From a checkpoint of a small image VAE: trained on patchworks of several textures.
Rows from block 4 of the encoder of a small image VAE, named by matrix and row number. Rows with one number within an expert belong to one neuron, the router's apart. Each number is 50 + 15 x the weight over its row's rms, rounded and kept within 0 to 99. All counts start at 0.
Before each expert's rows are labels from the 100 images, of 14976, where the router gives the expert most weight on average: "patch colour" is the nearest of a few named colours to the mean colour under the peak. Only what is clearly more common there than usual is listed. The data: patchworks of several textures.
# router: router (encoder.blocks.4.mlp.router.weight, 4x96), inputs 0-95
# gate: expert gate (encoder.blocks.4.mlp.gate, 4x96x96), inputs 0-95
# up: expert up (encoder.blocks.4.mlp.up, 4x96x96), inputs 0-95
# down: expert down (encoder.blocks.4.mlp.down, 4x96x96, transposed), outputs 0-95

# expert 2
patch colour: orange
router.2:79 82 34 55 48 40 81 35 52 58 49 37 17 51 54 56 54 60 60 73 46 58 52 69 49 40 27 41 57 44 23 15 49 54 85 50 37 39 52 53 62 59 49 33 60 37 68 20 33 61 57 56 60 39 16 60 60 38 40 41 41 42 42 72 76 50 39 72 56 53 45 41 36 34 51 37 33 73 38 39 54 52 61 84 42 47 55 60 22 66 64 54 49 59 43 32
gate.11:70 29 53 50 50 50 50 35 50 62 50 53 45 41 79 64 68 66 45 72 50 65 10 09 40 46 42 89 46 76 50 50 24 50 41 50 89 50 70 42 59 42 50 31 50 51 39 50 36 50 47 50 28 43 43 37 50 50 30 44 82 50 50 50 50 56 55 64 67 50 50 50 83 22 52 50 50 66 50 62 68 71 43 23 63 50 59 50 47 50 28 37 23 40 47 72
up.11:50 50 65 18 47 30 65 24 22 68 78 28 71 50 50 50 50 48 26 47 57 28 50 56 47 28 59 50 42 45 27 79 50 50 09 34 56 86 38 50 64 50 29 27 46 46 50 40 45 55 72 50 50 50 44 56 42 45 50 50 61 53 50 50 21 50 50 45 65 63 50 50 25 57 55 50 50 85 53 35 65 61 50 50 26 59 30 50 59 50 85 72 34 76 50 50
down.11:50 38 55 50 50 50 74 14 81 50 73 64 74 62 71 50 13 40 52 48 60 49 10 50 22 61 60 82 64 50 64 50 69 33 50 46 50 46 50 50 36 30 66 50 74 50 58 65 66 50 80 50 62 46 50 65 39 50 64 50 57 36 53 71 78 50 50 34 57 62 63 64 62 60 50 28 65 18 52 66 50 50 50 69 35 58 72 50 72 44 50 46 30 41 58 50
gate.12:30 90 50 50 54 50 51 38 56 50 50 50 43 50 32 50 53 50 53 50 60 26 15 26 30 61 50 50 39 37 50 72 47 54 69 36 27 50 35 61 56 62 43 18 38 50 58 45 24 55 12 64 63 64 50 69 50 25 42 57 38 50 41 33 39 57 50 67 50 69 50 51 22 50 26 58 50 44 40 09 63 80 58 45 37 50 50 59 75 48 65 50 42 47 76 83
up.12:46 43 75 44 54 72 50 63 61 50 39 45 50 37 50 52 50 38 50 47 50 29 64 53 50 39 50 61 59 50 50 18 34 50 39 50 55 69 69 22 54 49 59 59 50 74 48 37 42 09 26 30 50 50 32 42 42 72 54 50 50 50 50 31 66 24 74 50 73 50 22 67 52 58 52 30 50 23 66 47 52 71 37 74 58 73 65 50 15 46 39 70 34 34 76 83
down.12:50 50 63 50 65 76 44 42 45 50 62 46 31 50 67 40 95 38 47 50 42 53 80 81 68 35 50 71 34 86 50 65 63 50 66 61 61 54 43 61 50 50 50 37 47 59 42 69 53 29 41 50 50 50 67 50 73 50 50 79 50 29 50 50 38 38 37 66 53 55 31 45 40 93 50 66 50 50 60 50 57 50 50 71 46 32 40 35 50 50 50 57 32 49 17 02
gate.13:56 50 21 50 70 51 50 50 55 54 50 55 50 38 59 23 38 15 22 74 50 50 45 50 41 81 50 50 27 45 50 50 50 33 50 50 31 50 36 66 50 50 62 31 53 33 39 76 61 50 61 30 63 40 55 00 43 39 50 50 50 50 34 71 50 66 50 27 69 64 41 35 50 76 61 50 50 51 53 63 50 39 35 25 76 41 50 50 50 41 21 34 35 15 50 17
up.13:43 77 50 50 50 35 50 50 64 50 60 45 50 38 50 41 50 55 40 37 34 40 36 88 16 72 34 74 38 02 50 50 49 64 58 24 50 29 24 50 50 73 49 50 23 65 47 50 50 51 50 45 56 62 50 37 42 53 31 32 16 45 50 50 25 60 50 37 64 57 57 65 50 63 75 75 36 26 19 27 65 65 52 72 50 50 50 64 40 50 50 60 67 65 50 50
down.13:50 68 50 50 50 57 17 50 50 67 50 44 63 50 29 65 50 30 50 38 57 28 92 22 50 42 50 50 50 17 52 50 95 27 52 53 69 58 81 50 24 63 45 54 50 50 75 48 50 62 50 69 36 50 47 50 63 64 51 50 22 71 26 41 50 61 60 71 50 50 31 46 50 52 43 56 28 50 32 43 20 50 38 50 50 57 77 68 68 50 69 77 50 50 59 63
gate.14:41 23 62 48 67 72 27 52 29 59 28 50 50 50 21 53 25 35 49 37 63 50 83 42 41 34 73 37 74 68 24 54 50 50 45 51 20 66 50 59 51 69 33 59 58 53 50 44 27 50 23 39 50 41 71 50 50 50 77 63 70 29 50 50 50 58 50 64 59 50 50 81 38 91 50 50 71 50 56 50 44 22 39 52 29 41 32 27 66 54 64 50 30 50 56 50
up.14:59 50 72 31 62 50 50 29 38 50 24 33 47 33 50 69 30 50 70 44 59 22 82 50 38 50 50 50 51 68 50 50 57 39 62 30 50 50 33 85 27 70 40 42 61 50 64 40 26 42 50 50 70 24 19 41 25 50 27 57 50 50 50 50 45 50 43 99 62 92 29 46 40 50 33 50 50 50 50 38 50 50 50 45 24 57 50 50 69 72 50 50 66 57 47 50
down.14:50 85 44 54 66 50 87 50 49 49 55 50 50 56 36 58 05 50 80 50 29 50 50 50 67 45 36 69 50 54 50 50 50 50 50 50 46 86 63 55 50 50 50 38 75 81 50 81 30 35 46 29 29 50 81 44 50 80 22 50 50 50 50 71 50 50 50 66 55 50 36 65 32 79 47 38 84 26 65 50 50 45 46 50 41 51 50 40 30 50 67 71 57 50 50 48
gate.15:50 59 39 50 50 43 20 52 77 50 50 60 36 82 79 57 50 65 56 50 32 72 80 40 48 37 50 36 44 41 50 42 37 33 37 59 50 70 46 27 45 50 49 50 41 50 44 75 90 40 84 78 50 41 50 23 71 16 59 25 18 57 50 49 56 69 54 43 49 50 54 38 73 40 45 76 50 60 53 50 50 49 45 74 50 50 34 46 33 49 47 49 58 65 17 48
up.15:71 50 60 27 32 57 56 51 40 21 40 50 50 60 69 50 38 50 92 43 40 50 21 61 30 58 11 50 31 50 50 50 05 63 31 50 32 50 48 43 32 50 54 50 50 44 54 65 50 22 87 50 50 53 42 48 50 50 50 30 24 50 50 58 50 45 72 50 46 62 46 50 52 62 30 36 53 55 50 72 50 70 50 50 47 50 63 81 50 59 50 51 84 50 61 90
down.15:27 50 44 50 86 40 60 50 47 50 68 44 50 50 26 36 30 50 66 80 19 47 70 28 74 43 57 19 50 77 34 69 50 20 76 50 53 66 24 41 53 73 47 60 72 47 50 68 49 68 33 33 32 39 50 50 56 50 50 15 46 59 50 41 50 34 43 50 61 63 34 12 36 62 72 50 57 50 64 42 61 32 50 56 50 34 48 49 50 43 64 63 50 63 50 67

# expert 3
patch colour: green
router.3:70 29 59 57 39 65 48 31 68 46 54 74 42 29 40 23 38 63 41 41 46 70 39 41 43 51 59 37 24 65 58 68 22 66 34 68 43 49 37 66 52 25 52 46 37 34 50 59 15 42 49 37 85 41 49 41 55 36 59 68 44 37 72 60 44 55 44 26 55 73 32 34 44 53 45 50 30 21 24 57 53 41 65 34 58 47 71 61 36 44 82 45 46 34 81 48
gate.11:50 50 50 50 33 50 40 88 51 50 36 50 28 77 59 50 70 50 50 52 50 50 99 57 50 78 36 50 50 50 02 50 64 27 45 26 50 38 72 50 60 73 58 39 50 50 50 61 72 50 49 26 19 76 21 50 50 50 62 50 73 46 50 08 58 50 50 50 50 32 50 68 23 50 50 50 50 46 50 51 50 34 61 75 50 51 50 50 50 50 50 37 50 48 58 40
up.11:46 50 33 80 50 28 63 61 77 93 37 50 50 63 50 50 52 50 31 13 55 50 50 63 63 50 39 84 24 50 50 36 26 33 42 50 43 50 34 80 50 62 28 50 26 50 50 56 50 50 78 62 51 45 27 59 50 40 45 50 42 46 50 30 44 50 33 52 99 50 50 50 50 40 50 81 43 44 50 60 50 49 44 50 70 49 16 50 50 27 50 53 71 50 62 42
down.11:54 50 40 72 42 39 68 50 67 50 49 97 50 66 70 59 50 50 57 50 66 60 88 50 60 50 72 50 52 50 28 43 27 50 22 50 34 63 37 10 50 41 50 50 41 50 52 50 50 49 42 44 70 39 65 56 49 41 11 36 63 50 42 54 39 73 32 30 67 73 50 50 64 50 70 44 50 41 50 17 55 50 84 50 50 50 50 45 50 41 70 64 37 36 64 14
gate.12:50 50 57 63 32 41 50 72 82 50 63 67 88 26 57 35 25 50 50 42 78 63 65 54 50 41 51 68 41 64 26 50 60 50 28 43 31 76 29 55 51 42 22 35 33 16 58 42 63 56 31 69 50 50 69 35 39 50 32 79 41 61 50 50 73 50 50 50 50 50 33 50 59 43 31 50 50 59 31 50 69 53 36 28 72 38 33 19 54 53 29 54 36 50 50 30
up.12:50 64 61 35 39 40 74 50 65 65 73 33 37 50 50 49 15 64 87 51 50 57 50 45 50 73 36 49 70 50 50 80 23 50 56 64 40 77 44 50 59 37 50 32 10 50 50 43 37 32 50 63 50 50 16 50 38 50 45 50 48 47 38 52 39 40 50 57 71 50 33 84 63 39 50 31 78 58 50 44 77 52 50 77 50 65 59 58 50 50 60 57 65 29 89 50
down.12:50 50 63 33 36 46 45 35 45 50 63 42 50 29 59 70 50 50 50 72 91 28 65 66 33 65 50 51 58 29 29 52 50 50 50 31 50 50 78 50 49 59 61 25 21 50 50 50 50 41 39 41 50 65 19 47 19 39 50 61 55 63 35 49 50 50 72 50 50 50 50 37 50 34 67 55 62 47 50 31 50 50 61 59 50 91 60 50 50 50 92 57 50 39 99 73
gate.13:36 59 65 50 68 50 31 54 24 53 50 25 50 50 17 60 35 56 52 45 54 56 66 48 50 50 51 49 50 50 61 50 50 68 09 35 50 47 58 64 41 84 50 50 50 63 61 50 68 58 57 57 18 50 60 50 24 50 75 45 68 57 41 50 35 50 29 22 50 50 57 28 50 71 84 42 30 79 29 26 45 17 50 50 50 49 23 49 58 50 50 50 32 39 22 23
up.13:61 27 34 70 69 50 50 61 80 50 36 71 37 33 52 27 87 39 84 27 39 57 40 50 57 55 33 50 69 40 40 45 50 27 68 77 38 44 50 58 50 34 50 40 70 51 50 42 57 90 59 33 38 50 18 50 52 89 62 43 50 36 48 50 50 32 44 38 43 50 50 59 63 37 50 59 64 50 70 50 58 63 70 33 52 20 77 56 57 66 39 59 34 50 49 64
down.13:49 59 43 47 65 49 47 52 25 46 71 68 70 50 52 58 22 25 36 50 43 58 50 68 57 31 50 43 70 60 50 23 49 55 50 72 37 78 79 50 34 44 57 50 34 44 34 50 51 74 60 36 28 50 59 50 72 50 62 50 37 40 50 56 41 24 19 14 30 42 63 21 73 50 76 38 50 50 50 45 42 34 63 50 22 50 61 50 50 19 33 39 40 86 51 54
gate.14:50 50 50 50 36 58 69 57 61 50 28 30 74 56 49 64 50 31 42 50 64 65 42 50 50 23 50 37 50 46 50 77 77 55 56 40 47 59 26 66 48 50 50 39 65 63 41 50 50 53 48 50 48 44 90 46 39 63 50 50 77 50 35 55 41 50 52 03 45 18 76 50 77 40 60 56 50 63 77 20 78 52 50 75 35 50 50 28 73 77 50 50 36 53 22 50
up.14:50 63 29 50 35 50 50 50 58 50 60 24 40 50 60 67 51 72 57 50 50 53 50 74 48 58 39 41 58 50 82 50 73 58 25 50 78 20 68 11 58 63 56 60 48 30 78 32 50 50 47 81 34 60 50 50 50 56 67 26 47 65 42 69 61 66 70 63 50 52 49 50 62 33 75 50 32 61 35 50 50 23 50 37 50 56 50 50 67 59 36 50 75 09 34 23
down.14:50 44 46 38 43 69 50 62 50 62 35 52 50 58 36 43 50 53 50 25 54 50 38 56 50 50 62 56 79 59 16 63 43 50 89 40 40 67 50 67 11 42 39 21 28 64 75 32 30 67 69 40 75 25 40 50 50 44 65 42 17 36 43 51 45 50 64 50 50 50 55 72 40 50 42 64 34 70 59 41 89 50 52 41 30 58 48 38 50 43 50 68 50 65 12 41
gate.15:58 41 50 84 40 50 23 50 67 25 29 48 50 73 36 34 34 51 66 64 65 50 58 36 78 72 50 50 41 72 50 50 36 29 60 52 68 50 35 42 61 68 33 74 50 33 50 75 74 50 14 59 58 66 61 55 50 63 18 50 66 49 50 32 78 50 40 38 50 63 35 47 19 46 17 33 50 47 62 50 50 50 43 50 50 50 50 77 43 49 50 60 34 16 50 50
up.15:50 50 40 50 62 32 75 37 50 48 73 15 50 62 61 50 25 70 77 50 50 50 50 23 35 61 41 81 52 65 47 60 54 50 50 56 11 61 51 22 61 38 57 30 36 50 50 39 50 39 45 50 72 42 11 53 35 62 50 50 43 50 64 41 16 50 50 73 70 71 38 69 29 41 65 37 69 50 60 38 79 70 34 50 50 50 50 69 38 53 27 43 50 50 56 33
down.15:50 64 60 31 45 50 74 50 58 44 68 50 50 50 34 85 50 75 50 60 77 24 50 90 42 57 50 50 65 46 55 50 32 42 48 35 50 44 50 58 39 52 50 59 31 35 26 63 50 60 54 58 69 55 29 40 50 61 61 50 50 50 50 25 50 62 50 50 50 43 47 19 54 24 50 51 74 50 57 56 24 12 33 33 33 45 61 50 90 50 85 28 21 43 67 48

# expert 1
patch colour: white
router.1:26 23 79 20 44 79 56 27 41 33 51 75 68 65 29 53 87 63 62 41 68 51 40 77 31 57 33 41 40 34 60 55 49 24 26 66 51 27 54 59 26 43 52 50 68 65 57 53 62 64 63 49 53 61 51 69 54 54 56 46 34 31 49 33 52 46 55 34 55 46 38 64 53 64 58 75 62 53 51 60 41 33 56 45 21 49 56 32 51 43 47 59 79 68 41 21
gate.11:57 30 37 42 57 42 61 50 50 50 50 34 50 32 50 50 70 24 39 50 50 50 50 21 44 50 67 48 65 32 49 23 46 64 50 29 62 68 61 43 43 81 47 50 50 54 86 63 50 49 50 28 12 64 02 67 41 62 58 44 46 33 50 50 40 50 63 50 90 50 37 49 69 51 91 50 46 50 50 29 63 53 50 22 33 50 50 58 30 50 39 35 66 52 50 69
up.11:50 46 45 79 44 48 00 50 50 56 50 45 25 50 34 34 73 50 50 54 68 58 60 10 69 58 48 54 46 46 50 50 54 50 69 63 50 50 17 35 46 50 52 55 60 63 21 53 50 45 45 27 34 71 80 50 73 64 56 70 56 50 69 41 44 70 52 50 39 50 61 60 50 38 50 62 58 42 45 32 44 63 70 43 50 56 50 57 12 57 13 39 50 62 62 43
down.11:50 50 50 62 50 59 50 56 62 25 46 50 44 25 47 13 50 50 50 61 35 57 68 31 40 50 50 34 30 50 20 50 46 50 34 56 50 46 50 50 26 34 39 50 43 44 53 50 23 16 54 23 50 50 50 36 51 57 34 38 41 70 47 50 69 18 81 60 83 55 63 79 63 50 50 44 76 28 60 50 70 50 50 46 80 50 76 79 37 50 50 58 50 29 79 35
gate.12:50 50 60 29 47 50 68 38 50 29 83 49 68 50 50 50 23 69 30 50 50 71 33 50 28 61 44 80 45 76 60 40 21 50 66 70 35 65 50 50 51 27 37 46 50 73 47 66 68 62 50 59 59 50 34 32 24 50 50 52 42 50 36 65 50 41 41 50 50 50 77 50 50 50 50 41 46 29 60 50 46 76 64 56 50 41 83 10 66 83 50 39 21 50 38 73
up.12:50 48 60 86 50 53 50 50 70 50 61 63 31 00 28 62 27 50 50 29 53 38 62 43 53 26 82 81 47 52 23 50 90 41 50 37 53 50 50 37 36 76 50 26 50 50 44 39 49 50 52 50 50 50 48 85 50 47 54 74 36 59 50 55 47 24 62 45 62 33 55 49 56 50 38 78 50 50 50 50 50 62 58 50 57 70 50 63 95 50 50 59 48 50 38 48
down.12:50 50 67 29 50 34 30 50 50 76 48 57 51 60 51 50 38 64 53 16 63 63 13 74 24 50 50 41 25 45 60 56 50 50 67 29 86 67 73 39 50 39 49 63 50 34 69 50 50 64 50 50 46 69 59 50 46 53 06 54 50 59 50 47 76 48 71 62 50 28 85 66 50 72 40 57 69 50 28 60 50 31 46 50 50 70 50 40 72 50 50 50 58 69 22 50
gate.13:50 50 53 42 77 50 69 50 46 33 50 65 68 66 63 71 50 53 68 50 71 33 50 87 37 37 35 50 21 25 25 67 88 40 45 59 68 60 69 50 50 22 60 67 46 44 50 57 52 50 78 26 94 50 10 50 50 56 27 52 50 58 50 50 63 64 65 60 54 42 22 30 50 50 61 50 35 32 41 70 50 50 60 43 51 61 50 53 40 50 68 50 65 61 50 46
up.13:46 86 65 44 50 49 71 45 59 35 56 65 33 54 50 69 44 50 43 36 79 22 50 50 50 32 29 71 34 50 07 73 69 40 74 40 42 49 34 52 33 50 24 41 29 49 66 53 50 42 50 33 62 61 36 40 62 54 21 87 50 50 57 41 49 57 46 50 24 50 63 40 38 53 14 61 34 37 63 47 39 76 50 48 68 85 50 50 65 48 54 55 50 50 50 50
down.13:38 49 40 50 50 80 50 49 30 50 49 52 50 71 71 43 47 86 67 23 46 56 77 23 60 50 56 54 49 35 14 50 50 27 69 78 50 50 42 61 50 61 38 50 50 40 40 38 59 22 50 50 83 71 39 50 67 62 36 53 57 50 56 65 50 52 50 50 52 50 22 50 01 79 78 50 52 53 64 50 56 77 50 50 65 54 41 65 45 64 50 50 43 50 18 39
gate.14:37 80 50 53 56 57 37 74 48 62 45 73 50 50 29 41 26 66 50 60 50 50 50 38 41 50 35 62 35 30 58 60 64 69 28 40 39 62 50 37 73 50 62 08 39 36 68 70 50 57 45 64 60 59 50 25 75 38 24 47 66 50 45 75 65 59 68 50 73 50 31 54 43 48 58 57 19 50 50 32 50 69 28 29 46 30 50 26 39 44 69 52 74 50 16 54
up.14:52 67 20 50 36 72 45 43 37 54 50 40 67 22 50 50 26 74 35 50 41 46 56 25 98 50 24 50 50 50 62 63 50 71 60 61 56 73 29 23 69 31 50 30 51 34 46 50 64 24 75 50 50 50 50 50 50 72 48 56 67 50 50 62 53 50 26 50 53 37 63 55 82 50 34 33 29 59 49 50 49 50 25 42 50 30 32 73 35 62 50 24 60 50 38 30
down.14:68 68 50 50 60 50 44 35 53 45 36 53 29 50 58 44 60 45 88 40 63 59 63 62 31 50 76 72 65 50 83 50 50 31 50 66 34 37 38 69 17 58 50 51 33 50 22 55 19 68 41 50 80 20 30 64 50 64 50 49 25 28 50 67 21 64 19 62 38 45 50 45 61 26 61 48 50 50 50 60 63 43 50 50 50 50 37 65 50 30 73 69 59 58 42 37
gate.15:53 50 37 70 50 25 47 62 29 43 33 36 76 82 50 32 67 71 61 50 50 64 70 28 40 33 45 33 44 50 50 87 63 60 40 35 51 20 25 50 50 44 37 50 73 50 42 25 65 45 50 28 50 43 72 71 30 66 30 50 60 50 50 50 50 60 27 70 27 50 50 50 33 42 41 50 68 44 50 42 20 36 59 53 50 39 49 77 64 50 71 50 39 53 50 11
up.15:16 80 49 28 33 50 94 40 50 43 84 71 50 43 60 43 26 81 58 56 44 24 25 55 68 50 67 62 50 54 36 39 14 31 76 50 50 83 50 29 50 34 60 50 58 50 50 50 42 39 50 50 50 70 50 70 32 52 71 50 41 54 48 50 62 58 50 50 50 52 50 27 20 50 66 61 52 38 56 42 57 63 50 50 64 58 73 50 61 50 50 50 33 44 30 75
down.15:49 31 50 84 50 51 50 50 37 70 50 32 40 50 50 52 33 45 69 50 72 50 64 67 62 50 25 36 50 23 50 70 72 76 53 50 61 50 28 76 62 50 45 57 44 30 46 64 68 50 50 60 67 59 71 30 28 50 70 64 49 63 56 45 53 50 82 71 50 37 74 68 50 19 80 52 37 22 31 50 50 33 50 61 73 86 55 50 47 50 45 35 23 56 50 50

# expert 0
patch colour: purple
router.0:45 69 58 59 57 08 48 91 81 41 30 35 81 56 67 23 53 37 44 55 47 64 36 48 49 51 47 65 74 43 55 24 63 49 44 50 74 33 62 31 45 73 42 40 37 55 39 79 74 37 54 74 32 42 63 42 30 38 39 58 61 54 58 43 28 51 57 55 48 35 81 33 73 35 48 52 48 24 55 59 31 43 50 41 42 50 36 52 38 58 35 36 51 49 46 68
gate.11:38 50 55 45 52 50 50 50 50 50 40 50 50 50 56 87 53 45 55 41 95 55 64 56 50 43 22 57 80 36 50 66 46 73 17 33 56 69 54 35 50 50 33 55 50 29 48 49 52 59 77 81 40 50 19 42 30 71 33 70 50 50 33 50 41 40 45 48 49 50 37 45 94 72 71 50 50 71 22 50 36 39 54 48 23 84 50 40 50 31 50 50 50 61 50 50
up.11:69 50 50 80 59 33 57 50 37 50 51 21 58 53 48 50 50 63 53 75 51 50 55 66 64 50 57 48 50 59 76 45 36 50 50 47 77 50 40 67 64 50 50 75 74 65 56 50 57 50 40 71 50 39 26 78 50 28 50 50 42 28 80 25 36 34 50 57 63 50 72 50 69 50 44 50 34 51 21 16 74 38 50 50 08 76 17 50 50 21 58 50 50 45 36 49
down.11:57 30 30 50 42 26 50 50 86 43 44 41 50 20 61 48 68 40 51 33 50 51 50 50 50 52 19 53 38 48 18 70 50 50 50 43 65 50 43 51 26 50 50 50 33 50 47 70 50 13 09 68 56 52 56 50 50 52 30 87 45 56 50 50 38 18 64 50 77 53 54 50 55 37 74 50 73 53 36 48 50 73 61 37 50 50 77 50 50 95 59 49 46 50 50 61
gate.12:47 60 98 61 55 56 50 72 14 50 50 50 49 50 56 50 95 50 50 23 50 61 60 46 49 72 50 50 50 34 50 55 50 68 42 26 26 43 38 50 50 79 55 53 50 55 40 66 51 67 40 52 50 61 69 83 50 50 50 50 45 42 50 50 50 55 50 82 49 50 50 50 40 44 56 47 62 50 50 50 14 22 50 50 34 67 20 67 47 16 81 64 75 50 50 39
up.12:24 53 50 50 20 44 57 56 89 45 45 50 77 51 66 26 02 61 50 22 45 27 62 30 31 50 63 45 50 50 63 75 57 50 57 50 50 50 57 50 41 50 21 48 50 62 68 50 50 48 67 54 55 71 59 67 40 37 62 50 50 72 50 11 50 60 40 50 46 50 36 38 50 40 25 83 43 68 64 72 19 46 39 50 50 69 50 26 50 50 50 65 38 50 50 39
down.12:85 50 50 55 50 99 34 72 36 35 50 45 50 32 55 30 50 50 50 44 28 52 50 80 48 51 76 58 50 63 50 47 45 50 50 51 51 50 27 99 47 50 49 50 50 50 50 34 50 66 69 57 50 27 62 50 50 35 46 73 62 50 84 49 50 79 26 50 53 50 28 50 50 82 28 55 15 64 58 50 42 42 50 50 49 23 48 50 50 50 50 48 48 50 25 28
gate.13:31 70 66 21 93 31 55 53 50 49 50 01 70 76 50 50 26 50 85 45 50 29 45 73 47 59 42 50 67 50 50 50 18 50 45 66 84 50 50 50 50 56 62 48 48 62 50 47 68 50 55 42 48 50 50 50 50 55 50 20 50 50 31 50 50 40 50 94 50 62 50 31 71 50 66 45 50 33 34 50 50 38 38 50 30 50 67 69 58 52 58 50 72 65 46 67
up.13:67 70 50 89 31 50 50 69 64 50 51 44 50 56 67 49 50 50 50 49 43 77 71 61 56 51 31 42 50 49 50 50 57 27 17 57 50 34 50 50 70 87 39 32 50 37 50 48 44 69 75 57 62 38 50 42 43 64 50 50 50 43 34 15 58 50 53 34 60 59 50 50 42 56 29 50 27 50 29 44 50 68 69 27 78 44 10 52 49 35 14 63 50 50 20 24
down.13:50 33 53 33 69 47 62 37 50 35 50 10 58 35 51 66 44 50 50 86 41 61 50 49 38 50 61 35 59 50 06 32 57 50 63 38 50 41 61 72 40 50 50 50 62 50 38 41 50 40 50 20 50 53 50 50 38 39 14 43 38 36 17 50 51 50 75 64 69 50 50 50 50 34 50 46 74 12 50 44 82 50 45 69 76 73 64 50 75 53 50 58 41 50 50 80
gate.14:63 52 47 05 78 82 83 51 50 30 50 74 50 58 50 37 51 50 71 50 57 50 27 56 23 50 42 70 64 48 23 25 83 50 50 64 50 68 54 72 52 35 50 67 64 50 50 23 94 50 29 50 47 42 50 62 50 65 50 50 57 46 29 50 42 50 38 58 57 59 50 50 47 50 50 51 50 24 35 26 66 50 41 43 50 47 41 36 74 34 59 50 57 58 45 83
up.14:50 31 27 52 50 39 50 50 57 44 46 23 65 42 50 50 43 50 50 42 50 64 50 28 50 48 56 57 25 55 59 50 50 42 35 50 50 64 48 44 58 68 32 71 57 26 50 59 50 24 50 50 17 50 31 37 72 17 71 07 74 50 67 61 50 50 62 53 62 50 70 34 50 93 35 50 37 71 56 64 35 43 50 50 50 98 57 60 62 54 27 48 79 39 61 50
down.14:35 40 57 50 68 50 50 79 30 53 33 65 72 55 50 62 45 50 50 50 40 50 44 69 40 29 81 55 50 12 24 60 50 50 49 93 74 46 54 62 64 39 16 24 50 50 50 60 60 41 84 14 73 50 71 58 43 57 50 53 61 59 30 38 50 28 61 50 50 50 70 49 42 82 50 38 59 50 50 36 50 39 69 50 50 33 50 50 50 44 28 69 42 28 50 58
gate.15:50 50 42 59 66 39 50 20 50 52 50 66 40 54 50 31 50 19 16 09 51 21 50 50 34 50 61 67 50 34 94 61 50 53 34 70 23 70 50 74 48 67 21 50 66 50 50 64 52 65 46 50 57 38 67 46 54 50 85 50 50 37 58 39 56 35 50 50 58 50 32 51 61 50 75 98 50 50 56 39 60 36 53 45 50 73 46 50 55 49 58 50 71 53 49 41
up.15:24 50 67 47 53 50 61 53 63 25 50 42 50 17 34 50 34 44 46 50 37 53 33 69 66 50 59 34 50 72 57 50 40 40 45 25 56 55 50 77 50 39 58 40 50 86 34 50 23 50 14 42 26 50 26 69 50 43 29 41 74 45 57 50 41 26 50 27 51 50 71 50 27 50 41 35 55 50 82 37 78 34 50 50 21 68 50 44 50 50 56 50 33 50 74 79
down.15:57 46 46 52 50 40 50 50 47 61 50 50 53 54 50 49 75 59 50 27 63 50 53 67 64 65 73 43 50 54 36 50 23 42 41 77 64 51 18 56 93 50 24 30 31 25 44 47 34 50 68 30 87 79 68 55 51 50 50 50 50 45 50 37 67 37 50 25 50 65 50 31 45 69 60 44 49 50 27 57 15 65 71 38 76 67 50 50 27 58 39 50 37 37 46 17